From a checkpoint of a small image classifier.
Model: 15.9M parameters, arch vit, width 160.
Training: soap at rate 0.0017, 11200 steps, batches of 128, held-out accuracy 82%.
Data: trained on larger renderings of crowded toy scenes, 90422 training examples, 15.9 epochs.
Rows from block 7 of a small image classifier, named by matrix and row number. Rows with one number within an expert belong to one neuron, the router's apart. Each number is 128 + 32 x the weight over its row's rms, rounded and kept within 0 to 255. All counts start at 0. Numbers have three digits each. After the name is the row's rms in percent of the matrix's.
Before each expert's rows are labels from the 100 images, of 14976, where the router gives the expert most weight on average: "responds to" is what is common among them. Only what is clearly more common there than usual is listed. The data: larger renderings of crowded toy scenes. In brackets: how many of the 100.
# router: router (model.blocks.7.mlp.router.weight, 32x160, trained with AdamW), inputs 80-159
# up: expert up (model.blocks.7.mlp.up, 32x160x160), inputs 80-159
# down: expert down (model.blocks.7.mlp.down, 32x160x160, transposed), outputs 80-159

# expert 17
responds to: count: two (83)
router.17 081:172139121099138084192162088085169103116170115133127176164081090153151103101156125117139094140140181172163137118148156137182121154164173124105135105126094143085114073130182157137116154126051126159171105109060122148137078137182152139095108104
up.0 067:085103198132166169106148101116116114094119155158120108158123164151127118120100138129141072206150082093118142148161101178125113099103135146170083157158165128110109113059062153078157076136154199112132130147193128127123212088184135107146119106
down.0 070:185116129126158116072111115115098152161114058097126121147138104162160119123167157112115115134154107162178168136081119083164143171172070101090100142123159128181183124047100133118133134119094103203150089120087140092140085149117140097124157125
up.1 103:185140153114102154113101112115134062108092184130084192179137115083108075126144104104155101144102197131176133091141081119126113116181166132106129212150193105126179120149192112153098160129099133114153153061056124148093116089089131143067160109
down.1 094:173157098093079129152135071161072064184103153181075131099156172150099153115150102152099177077120135153080130137095131143126136098067134094160123144129116132165122110086118122117138086135100110138137096121099110107093055159100113070099135121
up.2 125:130110114110097138148110147111168130142088098117045157157111100056145101171123110190164095159170113141159083148130122140130144138101066094105153125157114101125166146150164165132170097135134159153124102157121109137130106105141144057126118143
down.2 116:100172125107173156144123096121125137108139162163163118115126147153112050092081132111128142124159192160131152097171145128178171156135188112135083103101178114072129145116128127130142121054052113099165132117142101120143171115186078149143116093
up.3 111:113177080072089098112206130133090092157081165143153153167126108120131150150171140055072147149089105102093146122100097089131126139102152123088145121092182107077140136154059151130132105078115121129085137163187104074134110156184120087136125091
down.3 105:146131128123115074093196155099143091157166104191149122128117140076109098135142181095152128082152155079136108115121174142162144092156170115168170099111093109192134087146131085195130126116150130125154117123121126129045215050122166116121122150
up.4 099:119209128159071135144149122144124153133172104156138153172141092165158074130128143126198087157157099126206111145137169118091069095125133077160152134163095122103127159171143111149110120107047128181086061110103189087150127148125156144076155150
down.4 101:140083109092157121229141161106120142119103176162065087130082210094097111120145103151126125157123124121108127129140169152176140157040123088131130145116129115128119155120235132127140158163127123101092143127084159170167174077092144076149125084
up.5 082:126075067137172099104092113117160218121120110106139115081191125089101071137144108103118111144158133124122156164195117059108146111142136121106111123094103114126093193128108135064163103138186136099125131085135116144154134147091150121138123141
down.5 085:114072133111188116104125175107132101168152194157070131152118145150129139149102153114077087149149097157155150137122124164177177192169154057103126140122126114162115130173149092103128092095142161130159141127100163056104068117097135132122164156
up.6 099:107088145111144078134163159161134154122120103130126176159091172173120085091170107114148099082124095135139148172111148103196165095099103044160113151177118137193189107087129067129167146165108092129129092156179127142112114148120120068157114123
down.6 092:101115096192156135158119159110145117132127171174084095139184133111158103147149122123150104124089171096099100131118138134089105053206110131168109121103143106156163117167144162103073111114171169130115206098102119171175111185084100122164173140
up.7 094:121138131121108142113083140047130054106100139127164106152083167098165204133137144138173190143160124110100129095083135121083088150142105157167147120106176131151182144146067198088091072056110096164153153124098160163110164123120071149119116143
down.7 086:107153132124123097043115084178086127154105124108125139135104058156083097111111096095091135114078078147103173138164102157175168099129146205132180145092132113107144119200117104040155150129163130141102140204188127188097126106121122096117163110
up.8 133:152117065152092099169139116116125120084087092124089131130117207124165165169090099102156181111082100140176151052130112097175172102114111100108125103064098139102146101147126140133131119116127143161117169204061061107104115100086090133104117134
down.8 132:161122086157153099074115109114094079104160108204119125136196115128169127126132141129115121094167179075134167135081096094114141100161172125139142140197151143141144127167114122109190158138181107153148151113144135127120135153158170136167114131
up.9 126:099165145115098129126152127098163078150075106145079147150111123108138145076146121116113134155149180062163136128146102124129083131217193153152049142065119165112160124136168134096148107094140164117136191080132105110101151157126084166061158187
down.9 111:157168087122130141072098091158132116169138086148145168151153103068129106091160152149166209090100096151146150170118140151103129174162167099156117145223102130218159126156104094149084152108109148104101140088117124132075118137138105098087095118
up.10 104:071073143106132160144076096196143124152068150204108142129078128151130088062120121074115131132201104145125109110173179114185117140111152164136137120116123157130152139084103106148107057069155149163108110112122127154131119147117169084106132134
down.10 097:184113156105156158161189114122110177080140152141113106112158131155096075190144164097122126123104124099077147118052119126071155143121110124145115117061160111099072103086117136085123142070171111165091088138098194162138176161104116132161149032
up.11 061:107135152151151095113179160130146130111109177157154085128147134142152061142067116088125148162138065180085152143137142151123102158200158096165180150132151135087119208131110104129189114072120114099133135129135147095083120086154138138164115173
down.11 074:106136130072148158084151095183130193143138062132143155175126142184109140133182079137125143084070092131116143130175118141178102120139113134128099163152141095101163103112090058068093083108095165109090134126086138129106114146142120068085106143
up.12 095:201162162132104142174134170153099144162159166175152167165069125126161126148119114158081134159106134135171111195070127160121167149108115096139059161145132078126123156158076135226128102143110084119112140113082107146113100129171121132157111114
down.12 095:113152133120090046184075142156136097159135132121123170145078160132114132104138168211152120131145103161101117107094137178225164112157133084187159177132103114097081147159114149068121120130163186132094137123114198184133108158126118110129128134
up.13 119:144158108121152058176145139099124144119165110211160125113096192109095129133168125106126099158127129149127098200144120131103092166146133193128123163081158111082158153162193083153143125146092124118146091114125142104107145065107164162112118177
down.13 119:163143143112087155144128162107152176114153121172108080130148162137098169104091160097134106156118122130096104137169130112128113159073124090129115180120150155163148151159109118135096124164093181103054064130138112094125113099151150162060096168
up.14 081:100172142124084132165071194102120088134127143151195129134047157152091148116126140087146203110121149122144183143113090122127109094102127152147099138172123139121121098094134124125069113149129075119157086070104137121133091073127117118167064148
down.14 080:149214106102119138120173155129107172155165103150103133124146137100135193138149147168109068129139159097095127171169150170121081084129104151106136210155114139107078144092118122114139115045107083133117109158104130124099116097068171145097153079
up.15 090:099072133141103155117127153138156163095020157100130133082193192088164131148148107135127161140159099108156165066154050134113166107131143086099077093158110134108118098124179139115108090069148080141173105180189126097153121178158078137132097174
down.15 096:115135134115123116062113041098153129164128076077204093094091150101144134115141165136107124148151157137136137154153110136166182119139113140111112102123106093197084155136136173151165173126129124106133089138159131085144147108108135133159138081
up.16 106:114133129145160100117031101151121124054108124082098115070153120166083101104124110136115146112180201125183138123173110127141143105158148087165190073121140156125170096139135185186158086148120118142112178171194164094176107163123111097158109090
down.16 108:110079132113171153112183113135115204108097085139162104166092122101105126184133172103144049145171102089126155138141148108081121108104122081153028077122135134156047182151172165135122131077105125082162152091138108118177152123139165204149161154
up.17 097:115132114110118130133159081090131075091111119173149089149143188127154148143139104134130187110188148123197152087162122127133164111154156085116098100072086130102122128140178131086150131112219139134138179181174157096144097137128138095098111070
down.17 097:099118157121138070139116098048085164135108122168220151113119117125123140107101161097166148155140086095159152159244124101143146175135155135160082162169136134121070150137118129143141106107138145152115049118120150134072166120134070097220121110
up.18 108:117098121148167114162123112116061119130149193082114138144128135141059059111138124146120122049122163120183106112186136126081096153155068083150149061141100134161138114132163091075111153078144111137180135118133178106111088130164132073122123185
down.18 108:168145140144136105085116161158124164096079074103107122149123128133149139105153083089137079147169138114125138118116120088093092116123097105108095053094182171148140145057087184170117107155111156116146145085139139155195097034131146150190150135

# expert 20
responds to: light from behind the scene (72); hammer (35); ice cream (30)
router.20 132:130124104063136085129079110130106161087070169091180143081123150204159101193092113139164129115163165121123182128108140136118074150095120163162132101118164125121050164161114124100112129105087046102097111097156088101179159144091184130166187081
up.0 108:166154192122151161172086108128146154114096150143075153092049153149114097086125102156111110133159136124092096131100184137135112133121064115105133119154129140111133103097121161089154146134083121108131116108051109113151107129104146049140107156
down.0 109:085147115155153106135134093165168127108134093110158123113169092201142093161161125105125103144203151131094204156161143128182105123114111196090146120174129145169159179133138120146138109130142101103063133179135174172115129161128150196085143126
up.1 113:099105129114164157089132113181097100119196178123124205112114150106201101137124106086079116134122091145132086125134177157113176142155082180105145134130123109231115109135107134155081128126155126163126136096094126163157084175177149081116154154
down.1 105:163133125132062077093149166126106164067109109095118143139131148134127160180139174102139225047099104131161129132099118104102081105085125125124090078116129116173145190184137127216098160094099128107143104180126116175097129148145052145124077065
up.2 103:099141145110130150228097123138062125161119182160105115148125095091122097107123137146143142112157167120163114091169119128168118113133098162105098194145160146143135137199097131034108168182103116129098119112186184145165117109130145186087170140
down.2 099:117146121148124074120074131190169071166127078160079187139123138109145137127163175134108118121110145123068141150132121134112086125101151143088170158082062100135105122104112124135104145140152180080125193126080160088163048120139201122124148144
up.3 087:136087133112161148119136119113117207161116147124100136120126140154075153164108165126122107140141161099109174137148118115112139114199071127150158138116147146156139129087119125164142107100116187088164147105128125138115133160092090062115150134
down.3 091:045141191133106103119128078077077083112197140175117133124155104156096127130129176179122100102136101129101203130085086122104122108091144140093133082091132188153152175113109065117129126115115139166143069145121102142119143101166141112136127183
up.4 094:118162069125171098140185145114118106151095107087091123173171123095134158089109117109098112075079094126124114118132163115153122124145147210129166088087093130150156201159118171130171130118085145157139168136068119148120072120154121073112192122
down.4 093:183111137142161086127128148116142052173157144074097068140082151091120109154151086142168166084079135092109129087103136057150110153129101154154132164120125063121156147114094198171097120126103066123154146146168155140092124179155109119102138138
up.5 094:150165148141122086154077116126146137103106150114090113093115130085170057199132121123103070061067064139153105092173134174135143158132110111096082148113138144108113162160182151127146103147180090190135082158089118083140125134128156083126056131
down.5 101:107103087112128140109162083119163152147053131141107148148130160119101129132101134126179170137182088140167089122063137119113129104153102143121186161127060134153134127131120192114113138155109213121143145161098087089098123142114085126109155060
up.6 105:139083171186120120147134196155119129084137173073162090124096101140036154130146123176112148115155132099162143095141093152094161152163153205124116064139116139086116077095118151087162157139157137150112129168172138104075163153101140146087123138
down.6 100:071127186142117073185107148133145143157151106119193249097190134150114176200125142131153150118124190156178130108186108203134148155167139093179069123091157115114155092069169109110095148151060166142134143097137147107117109158112113116152151103
up.7 108:151106161108140154121094118120079147178059124147149071119097112146159142174142083114114122132151124160111203177114093154135155145138092103146147080141120143139108154132122102155157146144143061165064062159150098125182144177152129098084122155
down.7 103:152139103137091087140151124053109127123146116190063085097151186139105117067119122116126065134111125059081095192107168163120148126090183171109108124110147119104094115135148159056160165144132144084192119124141131153092161137155124185118155128
up.8 106:113072169180078090130068128182115136114151113133139088089123159142080088143184045142137110149105142145090130110118087193133152147141075167127149149108107116085125071157093132075161191086088120127098096119118106078161124146095134161128204126
down.8 106:113095119142140087166080155098142151224106129112094113127066150118141113131109120212099125130133168086110139109193106146153149179121153120157114126175090146101135108121118088035119147127123128146137144156094135152099137065154175099076138143
up.9 100:133107105134195158123154130141165166163107053146082061132161142132123105073087103171095123112168156104163098136112098097134151150133125100110126061183126142196158110126091149121174080177166116098117107081184101162086138101134090155146173129
down.9 096:147143137113050073128082122153105127168091138143146163107048139142151086149114104128076136152128142123109145136117144147175115100102144135108101140141119144063101147150058022134112198133114095097146114155094152049095105094149150113117091131
up.10 101:113128163110124123106164168136114111129136155206186093194131098170181123077131175074137066097207136118141129166129061169091162080148114157154165122052124189083142110140106152118189181158122154132116103093083140133137130141126136081113106147
down.10 093:106148171151166106096102138176130164152091108132048119190158117121155115097113156185139082116098075076049145154191113119093111129139116129182128166115143121126161139182212126081125175109151144077126151123144080116100165180111176141104130157
up.11 103:162130145109170105099144164131085109149169175105120184113138152112169090152150173186107170125181060129157156125164153119135114102106159102154123120172106118176149133106179123185079148134098146063125114145188116082154124099169205121104105124
down.11 103:113114122155146160151130145091073114141125142148174095102173117083187156133119150230117095144129156132087139138122173165134163162080132172094146148125108068121146132135096146063162095123126049213137095112154106128070203154178116084108118139
up.12 087:100092125080041099089133071145123137162120167135188095101130094140169159087123155205157172163139157119133049133168081132104183170128163168101098168149098139078151122157090115152137111138146137146152107125132148140130127147160098108141118134
down.12 088:190173155127160060142104113103125140161137174128070132129090181164131109132119060131145184090092135127166151156133105140149137141195086177135113131179150103147119184148128144109091138162165066167190136170106141102102106106158183093164124109
up.13 099:130171101176125104102140128115130154146115181170136093132133125091121146168151107155165083101155108118154125130156095120139109180141093133180144147094163109163086153079173165181093118142083145131112136151112132157135084108112126125178091071
down.13 094:123056096115149115188136100172176126089110134136136116126100139104106124113124146145170089135151078152116218166125103139126162082073157081084130060124165141173134134144103117118190115095155144126160116123192069129113228151126166085138104152
up.14 100:132075078142119128073184122095130088046115137105147128132089128095192186153133147131135100168166129118183061074100104170149151129121130106080143078087073103147138137137070109063131120122057113190153201112160099139148168132113149136132132184
down.14 099:126181067080122144158160128173158131153164138170139135157098115139068172156118122127106119107086167165167126129155139164121157141143102145131085090158175091117039165155151143110126134114074157155119106175138165152108138074165163147182170076
up.15 101:062145133168095186119133143149186175115160153153151159096151125163138125118108077111168166137168119110175126175177172085084116080088128096086130125099123102123077146135147121114127092106082103137153152154090077126146141121095118071179144116
down.15 094:119124134094131104110124093134145154016120107091172128112166111129167204127111146081150137124144146134147142107157129129120107109170121172123116146129172200146112172137170133177095051120153171132137115150177137193113095142116089157160105101
up.16 098:117112134147124141160111060112160162157135096155154166088129122180115191108122110156139095190136131127189087187131120162120103167164149125105079206027154093153142144158125077147142090147098106148116125187117123097136106111115074095072144130
down.16 091:159129070133119083111110117106198168118154120140084147107128125165194092154107067116113095135128151137145124160104123091104146108164158091208135178105147213131054175178122157122126118160079168103166153093091172097156116084094179142142124110
up.17 094:121121104128152081153153189106125131190093121140079110128143115113150128129131127121151104167112117121115170132085117104110120156124173124122135179094128125106093141152067143094079149126097124097133072083139113095137120105151159153070198122
down.17 093:117179112160082103120130111083160088108113159172146150140060143099106101068146085122161116128117155156066107150169156151165100090165121154154136167092113110183145130146114198144129148082130184065118131158146138078137109149109192118078108093
up.18 078:096133189147171152101060173103190162135149123103119188082129138063126127108095064149135077139119155144135132120125127142177080157154154128191093129126105104121130144160126117121152163151138128140132164105146117148124161105159127089137143204
down.18 080:133165167108115167135131095166106130145133190103142138128188112161121141150162175131143157087099113090135158139100132181064206151134103023165108107092198086185150157134064111185115107129135088099112142117148129139051126153128145111103145117

# expert 29
responds to: count: two (74)
router.29 082:173121101068122086161147187184092111090096156124132141147120103095125108101133132093103144160129194075107126100103120138192128109169141091066164102116107100059138138147119136136185140125103119116111156141113094052150172034185154206105128099
up.0 122:040198121117127127073174071163126083161144143101076169085104120159106156139122130086140151056111150117099130101088101110136160117129142111111128129144112137088098096095140166154118100143134110141151125136077080119172082119167097164096170165
down.0 119:170099088098169115105138182131106127087140067174125180091090074145114186149174144170114139093109156169121091088135148115129120088171186102170229100170102182130117128162139109124142152038154088144101113207138130133134115095117087116140137140
up.1 079:131167128105153157096060165165112130103132090173176210140111183156100200180063112132127135128120131087109097152124156146073123125089141140117105109088108101181175161131137117085105120087146102145111105126151060083133103170077072116141093126
down.1 082:129133092111167116170123109166116152149121111120097112161117129122130113092120141181150105160153120153178164146086120158189133182091117076093096131145135144062085122071118199178089146136122094162125060121161155141057111137161098095112159102
up.2 116:155160093118128124117103123125169109145138140087112083101058082130074127125131115127171144103121124088128100125123105114213057137108093103116120130178069088165110140131153167102103156100143134104169157122126106122132054184136106092094070126
down.2 109:180205113125139110135113134147133073108141152153145203117148114123110143101185102137153105111081151148142127101065144148083124126162175138152137115211161109118148135094097111162134094104117174173100142091098139171167176103152124136133207101
up.3 077:169160127133112178125139092088101147147157149172114131145105156185180126111128148171123079116131190172203129142093155088108119113067118124131095150191090109110143179151127114164158111205083154117130124111115096125089137111131098179190105135
down.3 085:111071112145117109127150136105159125111106112108174154126153117152041083131107159138117035131130103173207080132169130127130158147127093149107145123138179109090160107136183124144111216148097106147125096146101130229152121110173102142094177055
up.4 101:092086155139099101154084131205169099153128161150086132099143127143093131126108093113147192130138140099117134136110087165119129120145079120152209201084096094142161143123152119201190145091140131114121113060093114159116123129031124154119195144
down.4 104:119121126090164183136134188035075137116102141065073115138169140165171161092119130154121106126076188123120129169105130104148122176093143152154159130111107128121165109106162136145077121121095149087144027090192123136063146124103110149131114159
up.5 113:158138187122140121125148125164135114152092092110092164169129105102139159099104108128087080110195110150140189133139147154122113145120108179083057105111133086162095114080171068136123101081120141094113152143154080205143156165112178132135132133
down.5 106:169138118096151135159127141139086115131176154152168120126124124117080137099079185156151139172122126108144160143146111131141088154077147153103101103048149174124139183143147099103119154136112158073114160073090083143101096106128113121124138164
up.6 093:132192155111123168087157103111095126146061126118206082163059129189099096119149074127099088023135139146162119137136146141127095130117144116176137132122150123132143122140114182121111149162127101116126150139129128106145102151133149135081179114
down.6 104:139105116132169120119121202125159109140165135124076177111132178098126170130080114144181133095067140173130137126116083148148112113106153106088146112122069159131123140081116135143117125064086098170137127162141180158135098081082104172171115201
up.7 071:095108108140093140125149147109154154096049148037165103101139124192130119156150100159147175115156106113142140124104114124168082129134109138228074089153167102089084149117127127102101094141142108156154122079103148149087135098106181196156119111
down.7 074:134076114128117079148159097095147126085123127069105140126122173118135117135140175092137102154121182161135097145190076193147144093090072149118138105048144146126116138101050130120150112067091112166181065143123156124139181185134072146127185172
up.8 078:168155130087087094109189127164121135128110143048143121046188069053222080097155127132131147194149140071126169138178101151081101079153111095118156123123143125135102133156127147105162097120100157136121125125148192138110162114146102073126071141
down.8 084:066161166108049142154123156121105107120094103148123086120103125119125148091092143158126141128095163121123087141206161128100152118135110163106120150162093174157071162093191127120124114118090086209170094132153195117139127154116157140098142193
up.9 101:084166143117111143131154191113232149101083124116146116130120137113135089134094121140149130110110129097084140153133137165169116100115100078080157142080136140088159094149123100150146065097160091146163058212141142132136114136094107081129154107
down.9 103:168160101155134165094160140151110147104130114093155120136150122120131150147138106101140089113088137172162146110127086101071160133100147082151122164161123130177094153152191120188161193168125108102092116113161092130193125132116102149082161146
up.10 108:148136122130129153145143116118140106095158130097152130104191090121174120113169144119121120118139094116119097123148100138134145143087187123172204149133109131089137154139172109120135117124150122070194128062203150087093138151076135119124091136
down.10 110:096116173161151124090139084110103127096122114160098147130173132152080127097184084130122148123090136125178090157095158078138139139118116098119112179089140128135090114102145145165078143181096127131153132165145092125170196210122140133084064133
up.11 087:112128178147164172129112143105141100102151148140111142206115111112127152118098129123121198133149137068062151175084116129087127132110095139097196133112112062143162149154161091118118152163091131154109104098102173085148166152153094109140041123
down.11 096:128051112077189109107134101154090133067124121102131134152125112147096102136139172143151156150157092118129180132153190109143129209142082150093130111128070090128046118110125086137182094173147102177156128108112085150145116122114159150087125132
up.12 114:152146100149148119104085138110096132126049140091121090128057063136100105126130138143129088082093066146155142118187201127159141154124084141084198119078154071179146146127095143087115142147145135117132080149104133139152189136092129123076206145
down.12 101:127180058103128129129103162057069110064116137150133071120134128094109147122083080149140114162150138153180167152106121125123106158126187110116151084070131140098116196149075158152088151107165166133076107066142129112101146096085155133141150113
up.13 134:155100099117113117134125141112114123092174102132061157153105113109126089054084111071125158113134171168109132141152088123180140116180122148120128127077051124151118105128116171141121132137141157157186077174167167082141147170050108142150132090
down.13 132:177131108127132127128156097135129150143117142106161085165205083197082155196147119140182165147146192082178155130066122116135136149095129175121160179132138131121122142100116138116120129140182112121061161107162119157130135123142113130117111141
up.14 086:061111096202144173141091119101098152119103166137115115112093080128202121158143153178079102079075160152092193105157094183119191116107125087147168103115134170174123116164132136136128131142158180140113139151111125106148125109123126172154112118
down.14 094:134160148139153157058170115079129129098167146131087095157090086101108159072145132130156152126131163144124117129139154195099130130076140147085156167152152173089139100080129153094140103176201106116158131107111103121136123135144110116078053092
up.15 078:132130168142080156107184065124142171146177145132143116165117176146176112188189144074070146162109143116134102145120142157176080149090136138152075093161096144105150156117135167128004122058129150110170112129126098133144107115125032130131071095
down.15 092:130113159155135169168171172098091140114093118098112159134171172139147127114154111152150199096144143176118114120125139171029147137052074130169150160140142127160088134097141154154134118093136117155090117079176099116165108154084124090117070065
up.16 087:096082096138146182116091099106149138099105123123100161179121129143135121150215063110163080061096107113094100122096111116171061142142137118151132118131105106121045192115141189103116079124101137104144071183120112125172128124131050114099079112
down.16 084:109218141134102165116125068105145115113161114100098138144103096102086067101173113092135116147122120068113125166132098094102108128154179131159133179103130149169100103097121142143119143058137116173146123093168111168121186197140122135125105168
up.17 103:114134137112099157138120125091168083163122154130168136138172098122166165097119133133115171165121171107128128081110107125127092138149221146132122153120094125195152128128155072099126083109127166164075116135175143117104168153127155073160145179
down.17 108:120147075113190127102133082210140140107131080174142116087072142074083101167113159161132054143161109134126125135177111127139130194150052176137101071186119125103146099120195096168132115172103156131172147092059146154099101152121131144084201105
up.18 095:175080162109129096145091116152151174161129140101119074125134138127085096183150158137087133074156115120175118145149116158104129198113115074111091115106133127164093185141166108104107159144091094209147155191135130148084132140135123137187153127
down.18 093:168157133075136150069139121156196109096160162103107127188154096162131109150182162105178170166101105079152118126140087167145149161143138137120124169146121132141120106162097114161120155130064141102121097168133060135116095177170116139096156144

# expert 10
responds to: count: two (76)
router.10 085:124111093080147177095180123110101064106143162140173147130090130133100165085101123085118149125151170105150098104101204077141175160108199151170179085130135036094186174142164101100141144153125159133145119128105091106153067138129106169110145095
up.0 080:172117175096126148134111149135104079139161113144189143109160142113096125182126137170177178082166110081142140116136132096148113092105092190065194139098089160146124158143152192104107110109153064115100057125115157073148155114119072153209127164
down.0 091:129130151079180152106153110123158151095095140095157118159109170113046118104079119040134129119147183135141125191178106138174099090159084157157121171095182130147114105156115103124134041111129101172141125122135073137130152096160113105139128152
up.1 133:088199090161098155142112091127077095107113066060140159100117146177113113115133090152191143149140139142123126156135173117160120112104162167122110141169149091183155160120149120119169158069080100158145119093094111085171150139129156124170138102
down.1 128:122152091116118136126199114055148088199097129116132160152153120054141147120116106194118135153129158125137167099090155116051148055094145100142188107116112135136110104148090165144162127162114124166104165091115122171141093143102136159120173149
up.2 095:145120167102135125144096021114152087197140166130124144144115085123153153117142117070181086161194171131117132200148182141142143107141147095187128118127170119139112184131162100160087149119120116136153128133173137130191079050139147131121162148
down.2 095:160149147108124107133138103097116129097149105150164133081149150142120165064139150117152104125137123076151098127114117123099119104074152172180130122174171158138117165117100123095123119188092130142047220136080158137116136175119112169186150103
up.3 088:101096084126137070122119183151167093164082099170147190124119129108131136144151094075096124106135133124153159107171098180063142065130094182082182088149118134071098110112160137126121151183174191144163103143132138148161148155089114131155161164
down.3 098:164113138109115112117138062158187136125139134137146131064224107112067118081123109110172121136114062128081084144136172133098156185102121091136139107093132133171106146115160123099173141096123084122120158128159173149086150181100103202085072140
up.4 105:136097166100143112170105130129168161107089098163091117192166173160123127089142161110113105096138121130141068162127113138159144145116178111135141123109199186201122117104097088131077078167132133116123168127108098134113130124038204122191076097
down.4 102:132107082129109159130142129145148186148154149019182132124083110108160133119098124124153099109110101117145152052044127146164130097103083127123151113118081147088173165119080066120191120116098139137138116142149098173138109177106105153137113084
up.5 135:096128093110066152092141131119110146151183104085112177128149168121080145187145100161106158163156131097127110088102168177182122113057200162120162144083111081111189125095123073147152106109111088190106112202104131098153127137171117103136089114
down.5 123:152142108070174102082165152138094062086139133149102142128093121161079145127121126100100117107145145125136151120140159097114158141128178096100118136124201098153111145091151111091136179166155120152119180062189121077114101113153126116073107122
up.6 118:143142112096105154138122139118136070116099110062125133148116125120102107157148110143167195092143183152162197072132135122109103069086141130148076092101137082101147068159166147104139146215155159130127121151111140129095127181164090135084103134
down.6 115:103109135126120173162185133081118127113144154125086146104166123133077129064109128106133186150086150167115173124100142126086115085097089086148116123078190121067138126168200173154157093067098117079121104083120140096121169152157133093111033119
up.7 097:124105121108067139146138149111128143123152135155100143120114109152100106195106094035144084080113146135154113111070151172150106090157109126123137094134215114115115140127106187089157140153053131104158120129139146162106129200099080117112154126
down.7 103:096081143108144121139136117127191082077114171135106195162139093145123083111185160130178102096102103160106161093114127105127148209121151138172158129121120132114152129130142091148126106145146133096064135131069138108100131153148178145148108127
up.8 108:087118078084152148176096117132150118094126061121162097154124095104143161124156089090081133142139157075067105071163133108124132160102124151146161119092154100085120094112184058107182113186108118156168097143131158171121137091118163082153125120
down.8 098:145132139135132145131139138141116135158107171133048105116159156187071142125136099122144104070178071108134129148151134118117119105123157134112138149193164121139142141149144044126098197165122124123097187165129099149083141170132119069124101129
up.9 095:168141162096133139164133164097133131118183159213170138122203152184114047079095100085111096108133166136135128049108059154157124122100096099098104102111073167148169096133133128104129105126181082156113094086109155093116135067115135137122107102
down.9 100:155118177064065211100144085160165109092149144100149129089142101153041098106123116069106096113126114114110106109150159098098205172080154109113158142149155116091120121172169068153122109113184134167113151096073153103113154067109101179160073164
up.10 085:194184113068155104105078117087207116180093096104134087150157169034099176169092116193135178095175147099077123124163147096089068145108125121112127115137134135176118118142090125125093130104075058132161169073104168152163134165147095139145110149
down.10 095:100094138086087200160149188134140135087145157151164132111150163085142107119116100144131152175138124152132112134109164116231118130089112130128101108085141153182081101148158136100124173121094120114128035170138131115106185116171135148147163123
up.11 110:051131103102115137106156141072136162122106148132084121158169101118078181106134182148208144145146115086130172150139097107147114195123147090136104105186095157151133132074098074110061168123148156083109128135126097111154132192084087140140109156
down.11 112:123165119191182122102157151170140124142160077121123163147099122113109173123128130095120101134083120191195148104161143151094123072091112188062091148064143092112145092170124159156131084131130158174099138172149165103068094114111152125130166129
up.12 118:127128155106141212171174059129132103138156111163180128127097176113124135068176121104112111111124164161141111107122156096151145074086133141032140141094120126073183074155107129101139144156041107113134112082131113146099142168130162127096134099
down.12 107:087136144090166090129101111176107143151094136092079164056083125049134078167120131180159161104149174129155115141132162129091096159122140113085121093195138134033119108157122164145141080123188140139126161147132097113078152131152121143051080108
up.13 111:101139100070136128176140107126126115070186145151129101152133177137063124140163123135108193136185134146162124130178089154135102128108140154115136095125124146143160125142083121101131173177121127194114176214106099125156138134099156162122116144
down.13 111:160210123125125118146124133149145129133095143089131151117174156103172069165153080188169089125125103128126129122173176151151112146138107122114117166107109168092111169098148108135144188061119154133118173136086114144173154121105144140140095109
up.14 114:107128081144121175159142173114077065172173105159056177109090115127099112131140068120084113095118127103151079154117177137102154095131157113157108102155166111131097132109116088140106137170109189127126167156128158117151110135114165122086062127
down.14 109:084144040125144114091159135125181149099173182136124221145089136122113165183123213073173133076124101147119200208122133117145106110095142129117123108096093134127134118138113139136133154091122111127131140165192150125134080143116133151119142078
up.15 097:123118121132062166089099152157159085111108149164151032171117185166156114164097191118104161119120138216155122151082114179152119078110165128134124129086099069189090149142176149154182065124141097084098119076152112113147124087112125095133123117
down.15 094:118177226097115140123063160094095067160122135163139145074118075107140207129102112178137124146105196144078152119074129085121131184191109171199112123097143116107120119173148128098132108124086116161121160135125157094147131105158082143193101137
up.16 086:149113118049094116101145070089119118107121177113100126167064147070065159126157162143129130141179141156108140139113082112195109139162125074191141129126143108073131131156154133158099112089101166084089105044123097096165149151071103181167103098
down.16 088:196130110124173113180071110138116088134162060069109155095090107111229105105175113089102122118122161086105116121096090187075154136107167168150112126118137070190094107152130109099111168161109167144122121166168159202112128123110147127110133139
up.17 110:161110088168126110078084166130079185117129095112085120072095135132139044097121137094154178087112131120156098086099145166068193128150164064095112097097112081169126096180087118095105139177178129120140150092137129146174111149151140108105105167
down.17 107:162054199145105151143151141124089123142190160154121150097095090146080149157104163068198141129164086121108166149093146091151102137136072104125101126107135148123098146138145149151158098087127098132145062153067144085111123116159038146117136109
up.18 094:118120139110097155143133123114173074093088163201126144161123097151117136131115083133109102129127118096159169040120152120150122146184108150072136150183077074161151093086068097127082155141116128136192106146139134127098152119098113117098113086
down.18 097:131155054169098135118138165098136095144194128137174141089134114082105107073158149096135205159125142144098132126095143095127159103106125099154145138079124104115121166151155124150181122205144112071119107174097141080121141152134187095160133171